Rows from block 7, named by matrix and row number. Rows with one number belong to one attention dimension. Each number is 500 + 40 x the weight over its row's rms, rounded and kept within 0 to 999. All counts start at 0. Numbers have three digits each.
# v: attention value (model.blocks.7.attn.v.weight, 144x160), inputs 0-159
# proj: attention output (model.blocks.7.attn.proj.weight, 160x144, transposed), outputs 0-159
v.63:460479509510494523461500492525550471559534571521559546464504535458465506524542534512517556486533529547472442454584545566465524514483499454533557441469468524525470524525532444502510549497592510495495478510493479503515520454484510452487458491469441509523514370470489439495455434515553568476557444551516461554510513438502536533497457500488493450470439457389518477483441559478601506438457468524506502527499512566509490443522585530564528470505436501461478506499413512508516531441481466
v.64:539539483538475591524433476483429549510460531541555510504512483528466516414449507471568453429527481439384578489533521519555448497455558513509461433448522492485530504490521467523539537491486468562563514512491510506576446526535489470512499462581495478457502536466516503511505491536565466518456448514475464521478520501416546456423535443513472436494410442575479524519566505445540460519540433550503496467553482428476452556525534490462490525490461524536478511472489532536499476475516510
v.65:572475473535497402462457557479487515478528488382526519491563499485533510533489511523474573530461523578556516478495469549455521530449545515535542512496455542512472461482539459558457497499553525451439542493478436483470461422507503541514522495413488494518484514531492536449454559513561549478568516541436458519523537517437497474508481499485592448501417525559545563476494493463522478477473505533578478562501493512486515514541480576511531475518497464441544547551442455436450422473474506
v.66:512465557562512529605455524507505499499465544553545510543479494444465545503459510502488512532564525516479572518537515594487529484466511446474560464482482454478502504576543450465501492476579479516474550590510469590534530508507469450422419519507513500467480439561502425550517497543554512514502440584470388447477432491514517548485468466452466465484474512488499491543456473504545476508495501520501502510498487506503490388473509500536544518504503461488559507505391486556504451435494468
v.67:503446525448499532500496540546590544519514507544418474509432496500482543524487514499531506519529502533524422534524522512448586513556411476518549487590465471510436576446533530477470502474568452460470485507495455499512578520450480503450452512489394547523522417509509442523456481470496491494474495554575544499502470460495507544535466434464399501543535494468492470503482511526507568444429454520488548574448479553525556489482532526557505518547424515457479528540494469523547543476495505
v.68:495476480521570479520490533529558518530583441468405511483511471473475463508493540530532516499498492452546502485545487489464571482514484497518545486576463486510434527418505564534482568476601491480548494440465417460501547474466504518492441479502380519504490470496557516518498528459478546486532492562541518476522462548452497492531497457536488517536433517488507493440476475484463557480450455509535466590486482544554552523416523546486491549522382527396477523511498471468485509514496581
v.69:424503540469473542517538436510525463551464549541521441567502505494505528559484468456447461515564526478472509495510557508484492429545456421451516505534476512523390515497484482453487468567524526511500478534503538508430596484544488473495539522515550500517451439459531456521536483476437497486477492480533569454511447471564530610515493505467525499448575546454437414490501515565511537466532552465427499479478508534537495457564524426477535494554564489536457442442482511496520575498510518
v.70:420534498540458598526509469502473564536456479551511485543460461552455509485473573531516477424592467439436503476539504534562475557560445473491542448514512564530475534436449476493539473462528487531562513578499475413512484512485471440513544497577474520467542531497556503457551482499451450459490472461467542475505443538457511493504466441423462494489540496511443540472599494552470501475475463530528460446517468542487551524495517479428502455537510479474499539494576512481534576503490537
v.71:573469476479505552495546527506572461497517505490380497487426531523559539548502470529547461554460549536548480488514465458451566497491442542446506566519501422444434517475498532426434519475558511476450513512523493547553504513477422482471463397508439502472555460509529473510519504500493484508483463537628518475486447490526489499557507480464475533555548491470487512539518480571469535547512490535471512553478551503494553480448482490512509571581426515471469545462446462525508478540525550
v.72:539466466486455488481477524489485532486556535521558493449486499517492564501443492558476534518521536610506413491486545484513552501505467515448502499431520487488554531577581413545543507502507533484529513487551520566561512500526473491393561486469504497512514468529420423414483481487525495518480469546470428538492488417492486522459508500455534513485494465475550514536483563373546528460479479530494505443504490500461491464558543482547488493469537481516526475554455474554502492385504425
v.73:489523503469441487504500434423472545507448532487532505520476491491451513535441470466466466476559496503438531503452495465554509472504494534463512531488474471466481524589468527461495458497514541549596539431500547557468540481491511575451581532535612564484515501455485464475535437541531428518498521441462438488485526457525539584487471508527560550440556519508536486527473486460466404540493497469462468489548540456505470461541559481462501467527587494550541496430452520551574528463510509
v.74:512448491509484527588473502438435518494535399511489534479489479522436516467511554526501466506508460496532496502457482440547557553503463468466506522486494497492614492486500494550478562445520504510515550494522510576499401494444489506351619442538496497443574590502467506469544523524559485536505527539478428464480530543445511409514488462503531536522484469480533561514479460470490476511473436477583501531479491514512515456496505526459444575494453495493541519536501485501468494501520541
v.75:496439533554541468552478498488506552462483500479482495572474541423490538467463500529460505513568554462493564626510464603528482471498505478486540462518485504450442514486491457514511512529560446529561528557418452493494573450527519523473428625541523477487505434479549486585554450501558453480511517543466497435491484468497482575502516443470504523483485513506494492505481426460512512492511498523480553570516522518577511446445496503535559536498507446525466473508415473515455461484483537
v.76:505479449507463466442501513501550570465477497427480521474500517530602496495477492543543481518467515511511562446464473494502511539490493562466524532586500493475453499513473514491477481459523476476501534508471441405483503520536461507572529432492532558481481506562568484386515568483514494473483550422477490541495543511457528450508473463502435530546509485549534597528537468478450499517477474542565503503540474423444576564507544535465533434561513475490534582493522483496551373515502515
v.77:436479508468500515500464513534461576472546455510426463491437461490534506591513526527490549486498434505539453494468439498457512562498428546468539518563461504513502602516469561513489520434562497479515551531468459477473556534490477493457487568499473545524518550518521505465469503510475548493496569501545509487490446526565459459522430457481462532550555512472498527447504438514446515477441520472568462559457451608492536434419413507479565443512479511463500564510562485478537498528482524
v.78:427535492410553435469529534545588460523462520493478473485472504522556484527566502563516497486482479488571459480519458558476524499539468491482545514592500546490408514466477555481471502510582444457516458498502445438487570510457519487531432550476434541529549449515512529514496506476456551472531477499535545502506477484552497518569416486521495549483486555459511490463434485508420571488426554489507512603473504551523520507403473480518494435522503498470467542508540504470531481506437559
v.79:524522550455531470530478528487550504490511519486469502513533409437491490563410516481496564571502469517527506445494492535489545521515451444500545521544452469518492516447549474510459456480575478465460547499495447536527580478447514616447476552480409517513482452493489473486424495485534564476506487587485529434471497561440486545522476480453550426538467541512515476508520486520505516446455457504522509570464476559535509439502484542594530555535458492481523525554433471506487540488532591
v.80:469505474500460515497503500507492551450519426536479505480438505518545460517501499548458482511575469459550532461482502567493540489453443456511584516517528530521472562513489489504562539503540438527538540532453470364495559550551498501564458512570455555488425500553529485425468516492518453504468542429471537547491473531471530445454542463462398554526504424516522527433500471457432535497464505521533538525493445567465563520416498524440519491488461523488447511471553503532532454493516522
v.81:486438466513527474457444548516520561484555483486436490489550431543522499448443497554594567517443508473513504498515521484485517529507510488514458465574506500501492506476519489562503477470511451474491429512468405465536538515523507523515522481463439497515467505524580464475480536442495531474475515513528528501463526483440479483502542462505443429585457484594512533472527489416553526467504404576560505566507453468487525598555550566557530541500461484446478479606494468507438483490492515
v.82:492425502556551418511502496469577522499475509433533517493462516500476505498544539522522505493475497500517473494527449451467496468532514574430550485533473501502432464571434602494436506445583458476497500477516457511459502440453529485447503466440489518486595505519558469592576494504491547488545560505521461491520499447535501529512410495564513554443493575517541532465449464487528443526465481504578471598511553502504501466489518560476505439533526449478565534494438509501524457479473512
v.83:513452505503434577569480502562488484561545546585516507481468494510455573511496523562519501543513497514478425452520531526485525496560458447471518500449525481528498527555535481463496509469590472509551469530556510565549525496492470465439466484505432544445507430512508421485496478522510512507538457544572422514523420457510506458476509450458451457522538424463460530550487518460540544431507489499495467458478480512504524415527570524564499506504431498445565494548457484551536512391496499
v.84:415504494426507525515525502486543526570494490469559505480490483562513490551574527521497428484469480468537436427452441481536529472577486507454499542558481523476442520516420554476451559496542502480507517400529521497460463475419504536521530415485525569494583517512515539475546517489473502527508516435527473473558502516533534462513448482599533583500530542497513522485416482506429527527445528417510503496511483500551498503434545507441471462521452519489504519497550472458562532532456570
v.85:486572501475483538592480483508513532512483516544604505502510508495506535511447572475442461479553436486500545418515496525527480488602473448473567475517460503550509519442485526485522449501495564493483566503553537515424503539533466470466473535538525511502522531517436488455519513491459541494518477502423523440483501540462528525505393506476514513470566568452492516522527532533493489499451501455500522342490463510475490428504458485423490428482561475505550531489508551512584562480480474
v.86:556527497460478558514453474473498604495590546499554467509541442496439530530410599478500500516557482438481462476498514482486566494549465417486535491523423500578474538425465495533489480483570497486507603462468493495501563477576500547496538541525457531529525514469507468424515508477505486480514501524476516443489505567402510568469513477493526454504524570536467503462558494445504525477446470486538487466538440539502478507520492540428530514533458480433446501473412493487507542475513527
v.87:593464514506481524494506538446466502480583491490440503470496446530438550487484521515457519551484504497558525517515524503544557520525457422499489489453499530514560436460527470522470510475568449461441524506481477501593504505478489491534546463510440450483502538444466528426498493483488535481597500593516573499470497564388498524552445472422582480507533506494470521520535471516470478497467434498523556482451538506513514504541485482489480611565490445479497570463419488536493494530567548
v.88:430513558533574476541501464434485520481482513511533466541483488525509532544415522444439497455574496473493530535500525535491475430520499438500563509491452531530479488489439516531517480529511542512460488514461546525467491481504489505424522534534532458526494490477515503517552426487471494502501487522443579457465459519499506632497443516485561543419517572504493401443549513580571472525481499470454483469513503560552442458518461488479506545502594477512455449477451514464495625535518496
v.89:517531499446528485520512539530541459525523564553573497497559489446524494518512488508483478531466556469521446529528497484523552487525519466495495478502517484459501489502559471530507535524500535468523474451572518586542589483483547550476449614484487497515566453470439490532494498466477519484494400568515487420514451435562451543492498566574554463490479543453482465519427511366510557489472502496461524482516507499510431469448520463593487507435487514509466422555461507483454444467481483
v.90:489482534543492457571471527442509600466533486493566501504473488484527541505518573513436504514572465471559554489478472531491515453526470458446599471501464538501487457481475498533486507471626540482497521522486490510454526464480486515396521488530518508483548527565492510480559514540495478487578541528399502447492445534419497565527384470479561600481527523468529534496471473518480444473439506469543505452484480528449508447490504531420494488530524428476543490499462501468561480492497513
v.91:440475472533530490518474486503535505511489399548474569455453468522476508505544547506514539479517451463522552451479527546400516486471511472493535529456513521528481544507449548496524545447568479527512462468471445482487524534499517481499442455545442538493440425562502467530494486505567549535543491510537432593470513478517521448470540486517429500472441463505510500393464545454578542539455502486518549576530463572493528467447523575477453508449406514437560461513461514547498526466477524
v.92:402515498405503492498514529554505527515498482566459452504489468584503502477528559518501564495465495474510480466517570421446560458575482431478452452569534533491491536498487512499525441523474474472525433490514473447486533548464474474500569459486429525513457487511509492467482545455476526480480498526540560483518407469541482466535520493486422455536548463529440493516519529472507630431509453527484556530488473484532539535564553464527492471478474511451471498570616485524500576494503504
v.93:523438539479554454544533538500531474495553522464493467508547489458522487549526461484472478570432541454586463558408446443536542457494524522463458549556479422450499475498542514517444505528451524450461533483528517574487504485461538598454528511444508499493524518517503527516480543492479480510418536507520470394530492517593450486545534535562549532558514531498532482525452425462438524520506525447512563510465481474552501465466521487567509553477522518528490486574488438431449452525482517
v.94:470512450456464546507509477512519498548469577540641474519543498540575566464517498505512430491506577477445497512523529487517439441561521480434480485531522501473435499516514444484536512567461544512506508511556541503461550508571456445523564485490616493485546468491559492521557537500502494506460445484515481419517483414532492531470493487533508464461549494489449507539469507438491547469550501505471507412549497409507477522546568437489545429494495477542477442497518496498497453439484470
v.95:476559464501505510419533474478559504511407504505492570441469491516484437462492519489564495383495480503460516413556514498542473548502533566547493454553509497474509549536472556464538504423480479529557457455504427471535491528482513499582419497494483548520514467454503496501504435479542552465512456457524475553452573464487536483482440500566450517468416513495517538504486507517533435545461464534495475552535534460492467549439528512543478410480517530527531581483521572563530526493493533
v.96:539473493483526558441585466490535519499532501441511533486457506529513529503544479454455435517496629494503468544545511480522413485510501559529506499508486484557414425539539495433455506469449450501460480434445449492534499472500476514469494471519465487479547470453544490629552461547483462447527482504537509462513542487466520617469451529539563527485497558470491462526482475551485477576497470510504522515463574518493513473489493541503468545585529546514479550477466491553479464600490469
v.97:514505465562528414483466569490472497468481486443485460494536499532552491469444474586490566520486494541582517524504503438464457437427495522464456621462524443486515479543473521510496512505526543489508503443476484546428472447520521433475488482466514490504472527599536523571512572501519519549478514440440431562476590495504460451477565493520504567489442476516518559469521481441523471602515482527554487518543494488491573554514435513502516492466473488457557507507465487444474437494499512
v.98:557495479496577543535532513527562424505525520477534452454566521434485555456455467454447412504447576514462516515504480478425516429459508530516477528476540394478445418582515531494483470494484522532499544423461538508508514536469521484489463395481447516447540500519502475571498535529442496463463477493576483486459502504527548558460540585537562521520517552557487499548519457475522501550466482556479558491491533451448452501519480524566475515520535534474539547539452475506499497549471499
v.99:542459564436472419557544502519476482407470474442467535453487529565570387501550499526470462486498462511556439496418493498524554467569462469488490524513509515526545532484450518504526482494478507468498484513555508498455436577517566475509517490457521520500461500531498473535561503471468487509508525418457510496537490444609489456471510528595555544490623505491489519535461449550488464499514520481480518488472450510465547450419553442482485450482501485554535513546574512523528460487485506
v.100:534556417511457489431598491550525538507429581539466515547539549519472489495490495514523446433498463504504492554510490468492507429533594533417450441584496510512505421505464497456555466489483478484577479544507489574479588467547564491527432513473485513550467467508521565503486469498476476439449475442465522567509456446521417556502490557519523495461409482459472502528536554508468489504530526508531486498523527452436516547456485496503494519490507569518451468495499508476549474461527443
v.101:497465588443490421557531489501510461478508510524462510512507486517492417577550467451434482467521498482518519481435466507538594494553439498469544480503521487448540547485492461528510511523484525495491526519476544485473503561392504545529515509513556480484471474490437525485552516482475519510439517518527485460581404555590480558548471490489517553508589536465498452464526450513490523443512460458416525558460467566571490439462447471536545484486556451567491487540547472556517499511542550
v.102:442574500482461515489559524460501538468499577503500492573480500516579453499525522512550490537477519504468475479455517471536426587481565490554462378520421531525537527469537411482499493484470496471509510583460446503517476484560513506597590568490486503503416540458542508474482467547515476472559476431410477521460475537477477487477517500513505447513510416472443516526523564503480484409505559485565466526523486512502480510568505487515527435518462427543491499515503526482480528512526463
v.103:523457423540472463499511469525488512420513511509457494479531527460432458486469486446451505486509482556515499564557519511424613458497542523442438504507511534494520471542487536520534493491482506503512503557536549619525496547511533487544414468423531475502498508532429536472496443530503448471500468498474513542499481464555435573483495612516570518495433482481551447520493520461575485474488506537467553413517547504480497442401500522518460484494586578509508492479497522523477491479473442
v.104:541499502536490439479532510536440503494465518504480506548519564526512496570543479478393513519533502560507451503538434489560468402495507481472472486531468501498537507493526501437474408555405424466493524556479502535425457499484477508499516552480523493574540475507511575488533521488511540438482530419467520455523457513528510561511495526454490562536492482467541532559494474470484483458530526491464416519462601495443550446478432489561562502527630443517525491457486508539534496517482514
v.105:520465535508485544496493492496560556551489512533536449568495465490421559525514452462456500510509529460443538566542495548469550495466566530493536440527532504455412464444532509501504571495532483517501450493415536581518573470488498549491459523505502463482468482486478491502466461518515495474538459648517470460545420484549474609561451478465542464482461564490505432486520465497571510488472472524467545515476536518586426470503459489538521581528486531523453457501487470516458523481495489
proj.63:500492505428446501548414522467469543464434450498483442522508561495538456433523455505493450600512507481575554571466460520525495516512496512460415544494535525516571513541536516505460530533520493468507534546461552448487465523478492558542558518443530444505434545477555516453440469459495455546514586444496508457562469549501458457520500499488509555500529463544498558564530460452470470506531525559465484525456467536556504539429493461452523525426557452508493561465542483509499441520469558
proj.64:514514499467437499495524495434516457563490489519509485558547518427495514503504464455485544548479529475555456506453485484414575486479477459477556522479575531523477460491529552469424498505521566476437462531540483530437548439528467475511547480490481532464478471488482521528493580456458531476543471463499502459609552495521494538585521530526517496549588518449521387468396489521412521464551499519497551528507508494492471407530527526518426490488560485530479427487510501505480447528461456
proj.65:559512538458464540439534479525503550538540569586539491470456527553456535496508500483458476533538500470511507561450541472584453539506436472514528509500509490461495582479533485456523571474495459485488565500528572554480528494473495485543513499532512528565489503484536392449485521513488486539408461499469524456437451535474505484504464468508484531559564538445443478511511468481493483462513496520432475402470476505485549550491483416458541496517485526544439509430620537558529533428508535
proj.66:477503451459487459486479490457483534435480482453465443524485553580526447501543453517521496616479521464568510544428494490507466467474489544511441537521546534500540470545524531522434473556487513462438509465466560414436510476516513549604487509414537463558512527434535536473444484468462490481528567389445573469490488535539538483572546538519518538550524511508517533536512538509455516498514555500491512502458530510504449549445497506484519443450501521543463505477595504468496431524484528
proj.67:451506474518546464541472529526475520410456487488515473460498530532498376453491474529457487512479523477522535554527521540518503428534525511445443543513495504517520400585495500516540502517494534481517563479462564421512450526514539516553487476444479476536507546540530502457482507506466500542479506415445477494447471493484430432501523538509560556459433483556479643535542493442520493570517506550532473520485519491543522559484452512500588456404535480479577542523522486495481486483498516
proj.68:428537434530491500508504464567495485510488543526570472474524512491520483461481523517431512531518506502472533542498551537496435427482507527452504502496478496513523424546476493433568570515478538523472526491517602496518463510508506473537485486491479454549472539530502497448495488583483435562426500435483526453526508474456451480483518535474503506471462460506488488531496592441522478575466523596516461487498525451525532568539448458465629438453595496498550445474531537534469567473575485
proj.69:458521493533533447544516523472486526445539447429519519474477436569487483495503510574492455524499488541498473460537518514556463542467556564486423507498468485475574486531458510523503493496449410524566494519421489481568442527470555520491453532474498463492506536538493542508513406504558500528523579464512466568482575529489450494457480493470449551480430487585548573541541498523527469535455544452493498546538550503497474468468460550546399510432412464489550510534441460515487457514498508
proj.70:501526469525515465540523495449471425504501497506554462498540469554506485494483479489460526510440490516495502458601507482520442466454565571489457513477528445458506460578532553514447543466433472525512504502500584587504484463512557526563427448430444473484485508551496516517483546529532541506442487505486437533563527514467416499502553547536506506493417519553504489549524514464501523495511518538519477519542516418474445529629474505550474504436463499537563427525435466548453439507494469
proj.71:383534486506554532546448501519487486435470511521559495483455466598483447445486533512466436441562504463493525475525553575515522399589483446562493467585510549563462409518481492542563479567471507529444510509517530407505487522510541468499505521523532474511551502471498525496573502511408473527426481439425583468490514462492482552524509497483537516425425493518462512498521543475523501465469492524529488475484484462552528504511438481477525433503519520517479504508555514480470530472493510
proj.72:498480513458488518522471554524504475517379498555438521485514603407540441478511459492519465542505484507561558511493451527521506552549475507528433554483554475495479526479534493516461464472564476483527537529409485465437510466492479527559473521450474474523522502458548505515445480466516574451580503472487475463427507527505485462564462479525509499551576520514456589515505480568469494526557482508544472531443487569509475471471482526501467504491452488421502581508548455451526450477414577
proj.73:425444522487496465523506510500480482487447460446449557494454507472561513512537541515504435559487451554504453412512559534563485582478521531565449511517494476493530576494498491568504430521448465507498506529462502485505460527529456535557449520487557473450521498514511513537485450535583609470540529508561505496468550525577473469448478481468489513473491495524517582470558461582486501497517532437497479465525544572537432452423496525532421544479419455479505516518497454501447483518450549
proj.74:497491454487455494449547443583517467560445562536481452519518572417567493513489496481489516514492518487452528527550487543493431471547490516516533496534556484496393469526540494511522536465542506541494510501493543429427603464577526460542450453469483509486429478445519486509487532520449535439496441489460514466548543390505443513538490520543574423524531517493461473495518550507491531463533486540548484505489449468464478571549549425510583439515511556511487509490541519454484524455501476
proj.75:472554463467498452488496453468495519466496520434488487463498517588565420513557487534536566611467488503535511472467509497477489517474463572486451580527537490486548513516471535473474448495494512497435557486511541437466514476505486552587429513463514516519450553530485518452428515483421522494502559411499503544505510561534536434521553551480506545516523455486557544488533508545403499501499559469507474472453570494441554562393532515472495452457533486531516493494570490462514451525478494
proj.76:515560558519491497459521488535502505536556566536520504537471449534424465504553524496404546443520514511500486525535614506511526513530465450523530464501486484486468500476526498486517519511424522455484565484534531604515541496492544519542463521506459493522542468583454478484504563534485484507452368567479512466479443504524459519522537489479514479468457477443421428462493503508540537472511511533487461439477561529598521467494429475521507544520510505531475437514581478506461603440475459
proj.77:508496523557557438495497448486464502445570529484507506505500518594487481493480532492479508427475490474435511512530558484533437429493545494491512460548471461477482499526518480524524511558421515511513535403479546503505514527490517536495465485462519522547464520542512493563529539527460450487388501483433468483461519452452504513453600494520484483458417540521503562485578495489559523575497512525523467467547495480528531605530422483529649511493479545521525438540480510478473512458562498
proj.78:497519507501492506535408502521461519443520519473566510545532503534466451460484528504507534492542517514453517570494563503574466483508514487485467458481408511518557512506485457473562487535446551471517590480496527554585439525478536516512497564510534442568473523539491490458506494542515420549440499503460525506451472524455523466435543484439450476461429476520448534512529521421583471503501508522497457483488557513551559591493399454476610547503534478501527471500525525466473542522576481
proj.79:476491432529507464465515501565477556462515525514505469446491579507460473488534514558456423575489480456508463571503456540507480451455495537473459605518467491504494488561480506501522598521494480500494550459491586441448492536518472479549501446477488472600517535488557528449537450504503512557446517432561487521433484472454455450480479533544530554481516494521519597497489544443535549555500531504521460459512500466493535590434497500467527420418509500493549535470532552515516507440534473
proj.80:514508500519623450482476522495495477481542556470478482517572484495499482449538511442471573477436532509506511575531553414512459470546530545464485486527479437464479457516566575474440471475448526454459566435492569599516476478440535565533507527449450486574532503542448491510440582499419461498484532505491480465483448471474468503531541509513536506441433541484465485553516481436508513550462474529508493510472555504538564532465446519556547534497551498480543489543489470468494525531534438
proj.81:603563491503457513468536485535539543558546526520514500437530533444489439501471490494404544511528508518535490540475465530393572464473455459441546558417481539508510443519452474392502564467538496465515521492518532570473534469488474463479456458531385511518519501564460500440525543513480435500483432486448472555507493504466516479570494546513519490532543496458521462515480550459526486563517498536509529478466551490500553471499496500459552434504582493523498491475559504540522523445482429
proj.82:460508518450442520487491495528478559510491470468513478532448496577543462506522495517469503556539496534508516504444580553563498560479493490544494465466475569518567538470525428494555493582421548482515536543498538533564434513556467532544456559500542420540427486488504455442458446565530475490420457518483552502525475560526498479475540517434502489497476443479502535508553539537494463506525593510457479422476503546532467559489474422438515510503536509537433471457591495499462525535514549
proj.83:487502481433499462533455556435479485420412463483477508526530563483525433443449448502464438536511514480561542482491449511545451486544531516538453518507561513467545422523517505555474503510509452484500535534422514427457467520526500542552543525429497462513485549441560523464502473481485499460521544417413532453540566542528488523568469536509549544548455506540504541567508509457492462532505484542544519569483498508551475494557479509530535463440524430529495499512542442515472422540462578
proj.84:459491495491468492506464487585470463472481503499503523561532504457481512481497531521521484460554509559407523534540579522569430546512532475544501416489453478489539508486523484498558495497435518514510576535470454489587439577513522503486498559510483405483439492506504491515483484579541478511472457533507509480519566461462428508434492472419472427450424496546443502491540532474556479483513513593495500563511545528593499541505434442534587539521490470503489487525504483506451572528540517
proj.85:448467473540494469487514534513486483470466507520472487524500479539471521507539479526521477545454510496486469480514477450597435524407563548525429465515488426441553504522518514561439553520448471482556474491429490520550449478525587524565508490423503440528508512485553551562470454489607551484527489523528435494483470533501432481475495511537455492527441479572462544527497527523482536517543577500527467559523453475509433553579475520567468482428407494475538503529448476522476487520546539
proj.86:458499437524518463498565525543509474540494503534482509440478518510490537484549506493451441518450501517519462492559470474521446510430515536476501494493493409463530470573494533469515604490468477517532485506457526530537463487483511489553479467480425438545493494532518480555509440509546545498402458498624446508545531483475421486500464518513463568476487523520516533581474543532477508554507536562469521554503470459493480555506516491566455358434451495490559468522485490610520486466510506
proj.87:477551463490577526546590515541519477543527542546619483432496491498525510518455494503479465548461496437503488506563425552519496431530505506476520547549518477513405477525501471534522579518551447557519517462538566528446555438544494461444465448494466555535515507477520472490559514503493517484410459483493469464432470418479440516519505557573526516478524527502483473529479502476535546514450488529517444463507397427459480528583488450503473443490467538529507466492484523495482502428488514
proj.88:445455455533517487499549493516519510520493472456485479432495451550506508531553491548559483593449476560475505490538478534548464550430523573484428539466475485484525564527519464515488499489450456524506473497476494460516468534435504514524402474473472454521504491487507535544457423539602546550461552509611467584446562501481485459448501512511459525492499510527548531496466542555482522568482583455485492507520514491457465552474506505505395476471400547483531542485477539506502462516564558
proj.89:494486436496430504521422519491481548482411479498435515532514615479495503442488530523550501535560486532508566504435455465476508510455490493500490485489486521516557491497457514453554494486543536490492489544444410445466464497511488459494522542524529417537456529485530539498491444496499494484600568444519541533514503567504584428507439453436429483529532485538511556523493553577487445472550508490558530575453521508482554491448513533462515457502534413450495556479539490496559497557470525
proj.90:456493466517522480485517498554512491497469513501484461498473467553523494512550497519529486595412498524496519509535534513611402515470512572567462491517499462471499549506544501550489501514438454513525534445492547488511483480498557545611396478442501428568479507446520476520427472531560558486434519472518489512470520518487478433481518537509477512510422517543485566530524536547477536542483566465513417485486517509472442632493462470500496470474420531474507558474535499482475495497537563
proj.91:460465521442521484487457518525502507467469508448452459555552495471536473451528453453502498534497533525532532588454491492508449512534507477514459508468502539488563433508591491447448490555512483462477521536426593487539462541472484573544540546468443410542459504462478510485407496504497420477439528492489576444520482475496471495559518553503533497470501478518489471579459525380498493524506517545476512527457552520589484538495512470525554474501605518533451494508525507463454479552578478
proj.92:545525523534490501528470503463517528465538481477476519476524461420513451444374472554480491471529550559503479455493502521506480477467557525455492474401464510495540405472511476446494530467536476496578475508429508536583452503503531508464445523495427428527524496536476509430509447525507438490541465483438494582463574499495515519533498540485489452500409527561526530566508564461579448550466487512500496581494597490527533449533479542562552491524485485498528452535439476499501509512510487
proj.93:503542468513488501428536410595502536475501525495488514470423576514463493523510555548495469428540497539425514517492518519484481499507486482540525439555448534518456510490427492483565477463488494527489523450491386364504542551513487437434438514545521516533496508474510497487542459564458516491563495446506536546479549471474561493457469456466478432504497529511530548457540560549539469481477485482508482519514538503472543529433516518462564489567504531496473509503587537524568598492499520
proj.94:494546513477416523516462527478515501494490497501458549553487514495496488476482493540514512502569535571516513436498533481499502604506503490544497444477513508464561464445479506465455498461484445474520510576436389506572473505503551497501467580529475470497486522490469499516486455480480476462595495476468500538559566580514513531513441453429423481539474503525486489532530521620506437443533523486501529559469567568492539440479492545514419464514476452463466518521544434535544493526398506
proj.95:508483542484425529534412532481470527522500476522499494588536519452502486487507511529472533542549490465532496501445539517453596518469508418473506509420471562524551506475496462490517518565487579457480514540499541544517472498548447503480599534523506451456433485550490530473482543501513481522539455557521513458528400514538484485495549479453522449472541412474496452430522521463534533492575545556493500458502495558603480463513478472475496579466555453492486399492514483481418523490505455
proj.96:589514491517520465489494512526531407489527548520511488515528585493497506472455431538496497454453535512490498572441431444476500491495517548486474509494522448442485572460545524536415490449561511440580548464490512493454542487441545527523510475468492515493506527498505521487501537443456517455516539494485460509438457485506526444559458475538494468575525591537451571548441488511532507485529453437546425604465462529434544540538496479536547518500465488498505571558462497448578452477512524
proj.97:460490578512433472611485533476425509499496436539517495515465556477480492513498464499492420489517449527482456469532483542533456517523534528417482507503541493494523565544460510500501512564512520562529509549454527476486439478435456535494593457428476511556484522501488506461524433543495454512431567448523497476516496506468527508469474460490457580509486511621484502539549499527545551431567515532418452527519506576487513482471453388525459535482502466490552543500505446468513516458543497
proj.98:521577524474487512483566528511500453519522542542532523570494515534496535493461448508528502463497497496486487504496462485509436545560525476493535504509531464459477572424541489442473564501508504492488624584471554498516520540457424481538580508511431508474461491485508520517507579480531479459430500486507540417515442448403492487528349411525489467561511515539440499525442501516468536442529487469484392494507473537529534526539500445534510518536503481513499511491557486461521495503560509
proj.99:516503399505547500536517545454506451504477474518551468431537493428501566484471490494526481503497442448547514554570451530444512473509460467465493563495591520513467449525452543553514536454555556537450487461546455474440560469498467445459503409482512537520603538481539482524519526450471518530490500479547486449428516475438458507513462556577507501509544497506490488516460492448500486536471409597516558516545483502451431477466466520504504498487526507497507536473412510482491441415544512
proj.100:490536553475487446489533433457525464541587528494517480447547466495578513524432504500455532580441486527492478399514502549525441541455492514504518554445485453449492515486510503513544524559490436492539500480537559581488515491513473542511489458455428473598459462525451486458503527510497468479404472543514473490457508451493469440471570543534524503528527513482564487533440538482551577530468511522444487504494470473443469583535558458531536460495495527588534516518484544449488491423560509
proj.101:478523424467532566490466532408532540483436488479539475501490413485493501477456474464567500496488511469569505526493495527471509465490505486567478501464572555535497427540557538474446497465492512495414460558508462483501517494562528457554550505523491485488535546449554520519421494453519501509562447497464549474527504490536442525598475551515510487544510454407495432519490530445421415444456487554580568479514502428526456449554547547499500453468491490481442532480503499520468495533463464
proj.102:468401464496537479506434426521519470488463505489462488464552540490544474490532536481438463553474561505493570512501535490457584413469515526515488475515455506488474397528487484573518464569514505513489464407538500428524504490546577549484465512496568437527512495510528489445498449502481535529526528479496497549499498527582480485486603553476599503437464539497499518503497494435498492604487471498497537467473498443549478559424540583481484504495503547492485488520461508550469498501453573
proj.103:520565472522534459536563505453518489563613482522509477480518379497517521531408497512458541473411480486507483461506450514449483529458489506463555538505545483438518506487494546449529575547516515510558461468504557522483569473520489491511500439497409559485465522530408485463500605481473446460396475499509473506561525454471448529509527554524487493534516518505525437546480513433494549550465503550481491529507526483447534546545512452559505480512550479528494475525461487478483440452514434
proj.104:507477492419464541469468502403565521507491512512515449495544447484538557454402463484523485542505526549499575476421574498467493528465490519563436533352547521482526489516544494468499542493455492474449457514513488569532513498501496467542522468512520461585455507424520468495477514514493417464471457570505556494544494479546485484517526495479492478533559522457523427540486555471540464462529460576435550531483481426492453538509562456515497465502521512543451512515514528559468506497570538
proj.105:581543532513569506450496497488526471504569567462410494489552469544531441474515473511510547412466571498492445430482513480467510564482554511555465448458485490490559501458596494497476448414493460466561476492479508560561534572491546557527465527503398508456433496508447534541440492453525477489484458559505552538495494481479489460538503473498506444501418500479555480503460549502472509517464522455575448498471523458507531493546539576533495543490429515509466510557487518462501491496485428